From a checkpoint of a small image captioner: decoder layers 6.
Rows from block 10 of the image encoder of a small image captioner, named by matrix and row number. Rows with one number belong to one neuron. Each number is 128 + 24 x the weight over its row's rms, rounded and kept within 0 to 255. All counts start at 0. Numbers have three digits each.
After each neuron's rows are labels from the 100 images, of 14976, where the neuron reaches its highest value: "patch colour" is the nearest of a few named colours to the mean colour under the peak; "peak on" is the class under the peak. Only what is clearly more common there than usual is listed. The data: rosettes with rotational symmetry.
# fc1: MLP up (encoder.blocks.10.mlp.fc1.weight, 1536x384), inputs 288-383
# fc2: MLP down (encoder.blocks.10.mlp.fc2.weight, 384x1536, transposed), outputs 288-383

fc1.661:156133171148126150119126151154194122127154087136092135089077127138178132149125095095120139190144120137124090123098166109153176150165112123105118102159117141120125135110117110086094109125106138128073118120100155118136106090086123119116130128066170108141128117088119142142121118169082094127
fc2.661:101154126165159101142165153133075136112121145125117109165155153117102169114147132108132112133116142090139153119178132149084098089050164120121121117127102150108144149153118127161137120097129111149118169141142135115062078163148129139107124145144058148145130112091130125106144166116117114093
patch colour: pink
peak on: rosette

fc1.585:147116114160085115138132168156143146107145169156121109106090161137102078137089088087119131107132107113151159159107124119182158111153121120129103174179169166140137129072153157091131183124142098105097134143131168096152138130128129131078142130154119120175145115121141094112124150158127148126
fc2.585:123113142128112130105158078098175144112089108101172134113176125141149139130141151157145092133114116155114092111115129105137113121125148126146152143121135124095104163127092149141127184115093133106122123139160138126097109134174139107160098091121127147130119160101100164111085098153127130175
patch colour: red
peak on: rosette

fc1.91:107109171105095124151086143134153138109128126086156119118099104141149156097164159153145140117113147116138127137166100112157144143153128126123167105115112120149097109095108165159134173129108097117113094126138115099161106105108144162110127180179179146163198120134109091102142096092136111129
fc2.91:094150110141186110135100105162116108137113107154163125142112101084135137126153122130098110138131125085117089110117162119095130070159090111142129107114159110151172133151111102074088108141143151123127153140111093127091127101101107145119112098122085109134087121125153131162121121123093107081
patch colour: green
peak on: rosette

fc1.316:146114165103124144101132106138122095120143148117127127110137170122132167104113082192137108117153143122136176114110119133123137128142129130123155136135165147104107113142185141111164162173149123156138141122098088093094122136116134107129116146163178151128128122132076141145121132142090119071
fc2.316:113187147144155151138113133097142144133155133134114140117123081166102149090163095093102150182097084127125113134120095121110130072120182162117087140120151094136122133137113139118119091081125126151114108132124167107134179148123078135113139148105088119125121120121158125109148111138120133127
patch colour: brown
peak on: rosette

fc1.320:127154132145131136113165150101119144146135109095095139132154144117141156135152127110182175118119133139127101150104119085156156128126140121129153109129114119147113106119123124078108145144147153136107168120115180153123121138153131183177136079043110117114164135137116157134146138107122133160
fc2.320:145099121132122101129118104133158091124115127163164114120121117122128136128103143155096088089122122112126123118133119138114136129116126172151169120159145174126162143156111141126102095110098192075123080150116113124130129135129128113101126131202159125105172129106121161100113131123115118154
patch colour: green; purple
peak on: rosette

fc1.30:115132136171118109156183137130135106085138106154094119106076143144162141127151124117128153127128104132126106133079128086119115116107097143137097135184126125102150103147139127152123156146094152140131122086126148116128173136121138110098164115093180129098099126131134158130131107078126119149
fc2.30:129147108090147128123121142123136151120115141152114119091131112096142090145109154150108139169152181121127152099117133139142086114139124134171096158139160114104113155135113115117154115101134119155159168145144110134113135110119118136141080114186134156121132132102153085145156139130140106116
patch colour: pink
peak on: rosette

fc1.715:148146132094170148115138125162126192102085142110096139122095150169120119140086115181133118115095098153093115100103131147160125115132104096130161150087133141090124148138117109124130149121140143095175105147141158145099138162116117118111114139131109102137176109106136126133108088125101097166
fc2.715:128148090101092147122048098107135107110113146102154192116140086088111127125171134138095113106129137144117116157126155132123147117144127132146098144104119126172147162117136133097130188127083110147115117116105106130162103129149113120119154129094112153117113121155156134168121140106121117159
patch colour: black
peak on: rosette

fc1.375:129103089108113108115148144120132092108107170098103103145111157135122126112145082101108088155122166082138153165153132078145127108129107122127093104128135137160146120127160124174112146119152147118166111121102128139088133122125086123137121131090142131157157099139115150086187191125084125159
fc2.375:140164106091134083164151173084129179154133139121087125170146129139144106103097137165118157113105125144102120125072119104121093129131133122130143129133163133105198125132097111139124102136146077114126140165120117134136129131129152115157172128155109135142091151120129125119100120087120137118
patch colour: blue
peak on: rosette

fc1.101:142113110098108144115118106069132111130092143114111079143154165130133103114102107126121083104171148107135142142101143096122139129146077125098087108148112148105126179149138113110090134162120147093128102123088108145101097139112094097136151104123146142151137109123101105113077147114108116120
fc2.101:094141127148168126128141174126126149096170145128131141153154122139158178139132147124119131124097100147110081150194138153140118097102165176114140131129160104124145114136138128151156138116122149053110127136187129123156178131112148122139116153126081094090172143064122132129154143144162149137
patch colour: pink
peak on: rosette

fc1.156:170123152073113178110120125131154107119108154140111119122125147150142127115129134137129100185124119069162160146139156155139129143092153113126107162102113140108137110087125160180147116158110110060168120145114117160129125124105142123124116138103164129089124141118134137138086092124138159165
fc2.156:100149121150133130112130143107137129162115147149112160167136103107135131147111122164117123071123130127113137086084109103096130114170104152147078083136130107140122150143100084125109128126143134145121126167114115112132181150105157098152130132122110098104108085140134149165167123121110122139
patch colour: brown
peak on: rosette

fc1.466:156146082117102108170153116089134145115194104108112158159078167107097154119100109127140108090134164098145126149149159126128126145137096094132104140144129116163076130116101162148129153125116096175121096103118150110146150166140153143103114145189120157130165150126151114125157112142163155120
fc2.466:146119151111124139098147139093144094143133172117158129091131069132125120163121169063123121151120133113104125114135092137127149102144144168141129094135107155110153125146136141103140148142092183087151149119157119127123105084126117147161148131104102135160143066159132139125136144102127082124
patch colour: grey
peak on: backdrop

fc1.701:097167125088126157115173134132106100136132117203117126144126137130138157099104123152080124143152172151177107142111095129107105118137143106129096101130131130173104185112123136121126105163117118109142147143093100132097108125128123110119137114070176155113143145115109141132144076163113121128
fc2.701:125122133152166125127143123115105133119139161120135110128119141125114103184146113100103148129124111148138120098154162139129133141096126117084168124118103127076142135142111109127125131117156088118129141147160090126106109129176141139139136176131134149171144107147115086144164156125104147101
patch colour: pink
peak on: rosette

fc1.387:116118146145093168161086097156176145156120109088118117145134109112135102128148150130055091132129100156129132118115111105138125153113168137129151175130114094157115159143148116152156111125134150163107135102110142081152094121142123141134103128110142077119159113111109170147135131157169111139
fc2.387:157138128125165126117151135112136156106126174153112157103119114119161113128158134134151147118129137132121158107110144107117112128100122072119129148147167141139104091128121098149119121141132129090092120178120136150107151142171143129124134136151104095115040150118080129139117087087125144108
patch colour: pink
peak on: rosette

fc1.408:120131098107109091108112106111109137140149101154103164095118131174101177128162133164139153149154115111165153124092096131101140114156123102119097120121149144127133151118144108131126126143127154110123110134134182135126156166116110133140124090054131157172142103164136125130171128110132167103
fc2.408:170148133124162109150165155134153161072151143118160120137118110102174105134104148116135090130084160120100116135138138099143145106105121137178186136118101096124120133141107113139113125132127183126149163090095104128127096130138124152139143165148126097093123136128137103150112140077085105101
patch colour: blue
peak on: rosette

fc1.726:136134091121141111119105154093126154102079117091141130154158143153109120116092122112101150119104117092109104155131160141107113111144149138132082107067128144131081086154144125105122136107145105082129091109155107117122069146169105128151127163144091113124124157102102081146111136126068112164
fc2.726:123161115106087132144170159145165121177198156194140107154125097107120110124154158137139089117102123151119174115118109108162160123080132170130168107133171130118181157105118169117107104113106144188089133132096147123145121117112139134114090117156155127142143152130130140087141110122182141152
patch colour: pink
peak on: rosette

fc1.244:093153131134091161124128116074139153099084162117119146114118125135094106146110108128134135090149104118138158169133104154160112111147105108124101147153128108150117152126140131139108122152124141098104137129162158111125120134121116095144129164114138102126117112126091160105122161080159134162
fc2.244:165111138117124122177123151152114180156150114135095156144169112067156141161080139106101103118094130106140125105102123091148126115077121126137109103142102132168125106146120075149107119143173150140138128176140131133107133105120113158105158164137116104151163075111108110116104099124136119126
patch colour: green
peak on: rosette

fc1.462:158140147164107139115119154158131136139172105119122087121113101135163123123142089146123157133140108144141080155147155086107070163114130143114098127122141152173096095112142134128127135117150099126101169147161147097122138105137138066126124178128100125152157123148145103115120081155129118147
fc2.462:116105111118151107136123127112123117098122152132124145157131141145142128125114182126110141117111155158127182082134105156126087137096169092132131114144134136083143121137115112091129138113154112151136131148135133103127113153111136149096146115092103129095153083145141126125149151153129128127
patch colour: green
peak on: rosette

fc1.510:113161124151091137118124168143103118113123157148118160130084122068156151117124062135134159109141158111097143207145143157127130144093094068109177128115133139132145141090160145125101119109144133169115097156133143156135191116148148084103185137175115142144132152131160128110153185116151111092
fc2.510:097101111157130086092109129109087148155150126142094180168117135184117105138167100138125083134054127117193134124148113116110113129114153143108123099075117098137115105153121131135128133170148070118134125129144081111131171149169133125122089140115124104097120129114154095145143093111136132105
patch colour: green
peak on: rosette

fc1.222:136146129142177093111118112109095145121174110102120145086089104153170154151109114130131169133121104127131102139086096141154127131129110102093125116138170118100156142101163115148116128115151095124127155119134138149128137134125147137130109163106098074147090159137185160106120145146113137122
fc2.222:106094121104145142112159116137167157188114171114150141134131155136114128116158122088136098122165122090055114125194144106161094132104119127158156148146099127117057139137109111100086171113150156086126154152103105135105107121120125143152118104139167152091139115137110151126130116160103155138
patch colour: green
peak on: rosette

fc1.219:098148150171136150161151163128113131120098129144130118091155146103097133118134116127108133138144137149161091164124107077142104139131129139094142112117125133111133139128115112112123115132063139187145154123140118121139149087094087138143101114162122129140144110140125163111103131171069155122
fc2.219:091115126109151099154144122147158120133153158114098132184146154146161166092154159108114148160157084085157167093134132135082128130118132121164147106121139143142199122127132156125118086162160154128112112134096135126160174159120127110119095163124093092108132116134152116163177120081127131139
patch colour: blue
peak on: rosette

fc1.203:160138150104155121109127181171147098162187099134105117093144131145129175156164119112107116151125143123110171148122148148116109143141087125121109098142116115144109130129129151181149114126147117069071118123139107126136155136100149140140121113125093135125142104139121183092174168117114090173
fc2.203:162116109099108115184149118133068130095135133142135091148128158122151113114104118110146090125150079097131134101178150119124089143133137131123140114108054121122121125152128148093121100118134153088095142100099157078125114151147107086137104123080147135108144159142131130135113115113123147129
patch colour: brown
peak on: rosette

fc1.165:128091151083125150098119139156142123094131090137109135109107116153122119137112131152128142139133100166122128097161112127148129117110167106119106127157120115139166073114139178111151157162120135167109123120136095156120136131088116131123141141076125169145146160117078117119113119110138107098
fc2.165:073180121141126131171121141084133108110116154156093109148111134132136132143146136137113133085143118098139140165116104145132164135142139155155131141132105137130172148097087119167130122072123115106099109112132150109141163154103067134120122131146141126108078164154164135136142139152152090176
patch colour: black
peak on: rosette

fc1.555:132101148110099142161045120118132135118126141093160127154122145165134069125137149091096103079141093148138153160143113092110115155103140170121108145157101093139170149126149113113092130115118135119184164159153136108129140122152163124085156164137074128149146138115130131079158135084152131142
fc2.555:064158124128137095142145153105170135107148144137130158134093130067159144116095104087098150162122127089122133131097115166155140153085125147136156108074132112121154114147182192170125112140124136112114084074100101108101114124102134143132145175139111119134135121111135113072091130121119051106
patch colour: blue
peak on: rosette

fc1.592:131110110087161150084117144121094122118136119099154124130094135124096128151134104123115086106090134091100120146177129147150134109158112126138147067158123135153106092132151183086141128099140126104158116119106110128123112133128108100136131160165121149095136159119143134110130106163103154132
fc2.592:093135139125118112166132138129119138140134143134136117182128132149149138138107125100131164135113105126126153143133141127095091123115157131123139119124070098087092144178082100134135155067135132147103154120191146059104097132125134151153132130119146146139112124137109116153128112172172126131
patch colour: black
peak on: rosette

fc1.220:149107137105160104137164150157165113102140160110173135059125127137106152119125139123163142139136179142137140142178118112146161105169086124166123140118145133126106133125090142151127190123126172150105061111140119127139129159140125141135115104120140094154106104158123109134078135106152129170
fc2.220:109147100133113190164096137129100146135146125141110186133151123138113077112105104135145135175151123120081142155097120139149083118092163136138130110146137129151142155129130084099098131118142120131156161181078150132081089059168167136105109167139134152095119144123144139133150128082181102140
patch colour: blue
peak on: rosette

fc1.405:104150155139151155172145151141145116109103116147130128118163116145096138095088148136113109082121147124121161130119159088107107115075136117131118105097105126119143144098103151111136165106149118160155164131127128104093073118152117137119150130119112133119118085103154146125116114124131109109
fc2.405:151153146126132093096141124117126143121125171074102100102114121102143135137127117105118156154136127121141146109110110178148146151123120143122123187091120135190132108126158103155112076131101146102114144151086160146131146137107133123109141122137146094171101174109108087116157149103148173139
patch colour: blue
peak on: rosette

fc1.286:079140120147132108128152147099138132143115136145144119127119129134110136182145098130104127090124096096156126157090147136135142154140121172146106130132145139170121125161144150128078127155124135166112154146133111125124125133116141141129153148079127127139118123124156165119108137109088128133
fc2.286:132171146096115143122107150153107153140135164150141152125114132114162104120098111138148114168119150158091122102165110154125094109133129121147145100129120100077115168103156123115151123118194101111143132103070150143119120106145153083140106154151145141114176139126122108114123122113190161100
patch colour: grey
peak on: rosette

fc1.521:155119154153112130097133134143126117097117145100133158153094096111134099125123175184099146130157102132088146107116139135127132115117148122092139113151117051122163097105145158147131128103094106154107166123147133155170112130155125141145194107086130155132113113131149139147137168171135128089
fc2.521:104121092126183120136113121118132131149100143147144127125100150145107146122173097091155079123090115104112166132121167118098137128160115135147143132097131194155120118124121089104158131124143128129143107174090156128090146098108156112138142131189120119112105132124132101131118169113121152124
patch colour: black
peak on: backdrop

fc1.324:140104114133111096135119108079171130134117083125119149120140090152104113139117125161084159105132144159145121071096105146148166148136120101116120097104132136156125098113139149153131143142147117120078141106168095140130153106126096123097111168115133123141127099117140132170104065161135163188
fc2.324:127147139146120169087156139120103141173117140095174119135115053155131124114093122110136135084155081095094096125103115149146113124161140140195173097109151102090142112133135106132155178097139158159170126127115118105125101159101084148154120122088133130101145117142109148183109156111150163124
patch colour: green
peak on: rosette

fc1.72:114139143108077127125133131138148163104075111141106134081135146151162093169102155153100100125160126121121138137115078148130174117141187150122119116140103104179158122136166163122123181110101136123130167129162113164105133145124099124128162127098157114112125122123139107120123129099131117160
fc2.72:126146154150140133163139148086149075131102157101124142147147128126071136132196095118108125129086118119120119097170130165140103121155135132117140118140129168147134131140106124140135133127097148120117078145148112098124149126117132108133179142156150098127146112133134133144136168169147116137
patch colour: black
peak on: rosette

fc1.236:076108149134135131137093139126084102117164153121107182138117151098154159128133100131157116107107170123144097118152122156122137143106120117114135092068132138128122135123107115119092088185114162181148080193114107159140145127179130135125155140132162147121208115137104120140164155147134126172
fc2.236:115135101131123129148141154081172123095106113176106153071100101169118134112134119132156088128115092112134124136147089137134132110146121110147109119101173099109124119149136136151125132151120114141072141134153132076137178125125080140111149132150135111154142118109179126107140152112133112110
patch colour: blue
peak on: rosette

fc1.437:128120156123075119133131091099126128122134174132146103096165160131136136157132168098151123116140144111144132096131116119172134129137102120126108145150156112121156104090166122177113134130123124144171116125131143138162153101139138147116119124100159139117154137143151101084116109136134136131
fc2.437:132135117120139135140106106123118147105160170100109146138124162106174147131160127079138099141111126089114155187185117099127114131092106138127131100135116113135134145078169125091120141131129134151131159109162139124149155145127126121110133138135108129141171128141086115078138142128156110066
patch colour: blue
peak on: rosette

fc1.767:142090176163096109097088108100139123115085144142140079092103111118122110149127143144135151188100135129147117150169115104125128122173130147147082124158149141144112112106161146165158124136064094130146117130135112130129111090144107140133125119147149177100135154094130104137107072086086144136
fc2.767:122154065106158149110087141116136117141134138092124115090126134115131112147106131094114088105103078073124137094119101155162108124148147156128162125066122122145111137145094130121145165111133153139076146113122146113108129123118153122145128175118147104081111131103084139162123154110139086116
patch colour: black
peak on: rosette

fc1.487:129099144138104114127146138112104108112156151143128104121133133081121138130107120155108160117091143097161127128102122128088119137137110153138137187129108117114117123150141102123154146141116092090116109123124132119156162130124170140154162161129154128173111148106132083128119159124124136127
fc2.487:130124098104076165102117157097124114115108118159098199109100149113119167117088155116144152115178105134096086117160132147096157102169119132137105103105139152128098180095152160154122154118170151117118149098091147125128101125142083144121094131111128128083113148128121127092146119103152128126
patch colour: blue
peak on: rosette

fc1.396:152154097128113087146131160148117089123119111148119136126102162124177132109136138119112129135125143115129125212146121116144101137094139124118189135119149202122147147128122130138101176123118129100113083130124072131122132115078123119141124120126102110135105105106152143137135119108093126126
fc2.396:127106161113126117130175138114157125149135108142144132090136117085136101147143164125156135088123117109059102051100101158150146156123144138138147117091100125141130107155123129124118121122138120113145129150104141089129109157113128163118144149120095125101150108134099118128090162132123130140
patch colour: green
peak on: rosette

fc1.127:124119119117116110110154159124128131103152129154157159143111089168113127085121174148091104145118110146146078114141162124144118124116119109087175184112109127110138138101133156173109131105120079087159125119193131133132146091122107102169068144112134111083156140111144140157098110145144134095
fc2.127:124107122150166117124147161138125144099123129106112102110116133128149112146099131104132133159152182156117156114104133125120089164083156166124129108096138096132113182153095103119130116087153119137109092153113136141137089139125127111076127114107152111183117118086131137138132171121148104120
patch colour: grey
peak on: rosette

fc1.11:130121136145122161139155192129119109064142093129108113077110153131123073144124134124105131092146128130143114162092122066163146117167130117103147106121108119134110148142120121067112155172168150151121116089150147116145137081087110144109152124150135114154109098117141134146121119137169085174
fc2.11:082153117139125152150129161087141139210168124165102126129097127137100144106120106129125144149137121112141143133102124161116124131095129148155117127111150135157106124137138109136148114113153136102081138160124141069125130132125098126129090115136147111160145126068121109092119136074149170162
patch colour: blue
peak on: rosette

fc1.104:123124142105093069119126140111128148131127140113099129121126139205111111146136110128171156088141140108107149149094136122117144115165090135092136140145134118102126170111121132111106171171143099095137091162146089161159155113144146138122161103091172111185114114132119096095147147111127129122
fc2.104:101114126118129151125177163094132110138148140130128199125131147091170162088138167100103108170137111114162112168124108181105127127099188171139092089082165085142156113164130144089148091127137157131093121095095157127144132125095096116109114161161134077124128168076134153139127115142129129148
patch colour: green
peak on: rosette

fc1.708:150155144165130137089108131126132118114176075147133120101143122157136127108129125119139117066180138110115133125115136141101155176152133114133129133114128146088116143073142105151119126150094155155106100120103141138116155107137126103082124151097137113117135131145119134112119106129156120076
fc2.708:130124150104121173128131112151121108149100155120130146153067132128103150133131135136135143130098111135146149138097106115109096144129146135102112103122092129180165124142114167103090134082123149169108155213104149128116135136170143114166137114110131175102131121145156144118121142118101141119
patch colour: red
peak on: rosette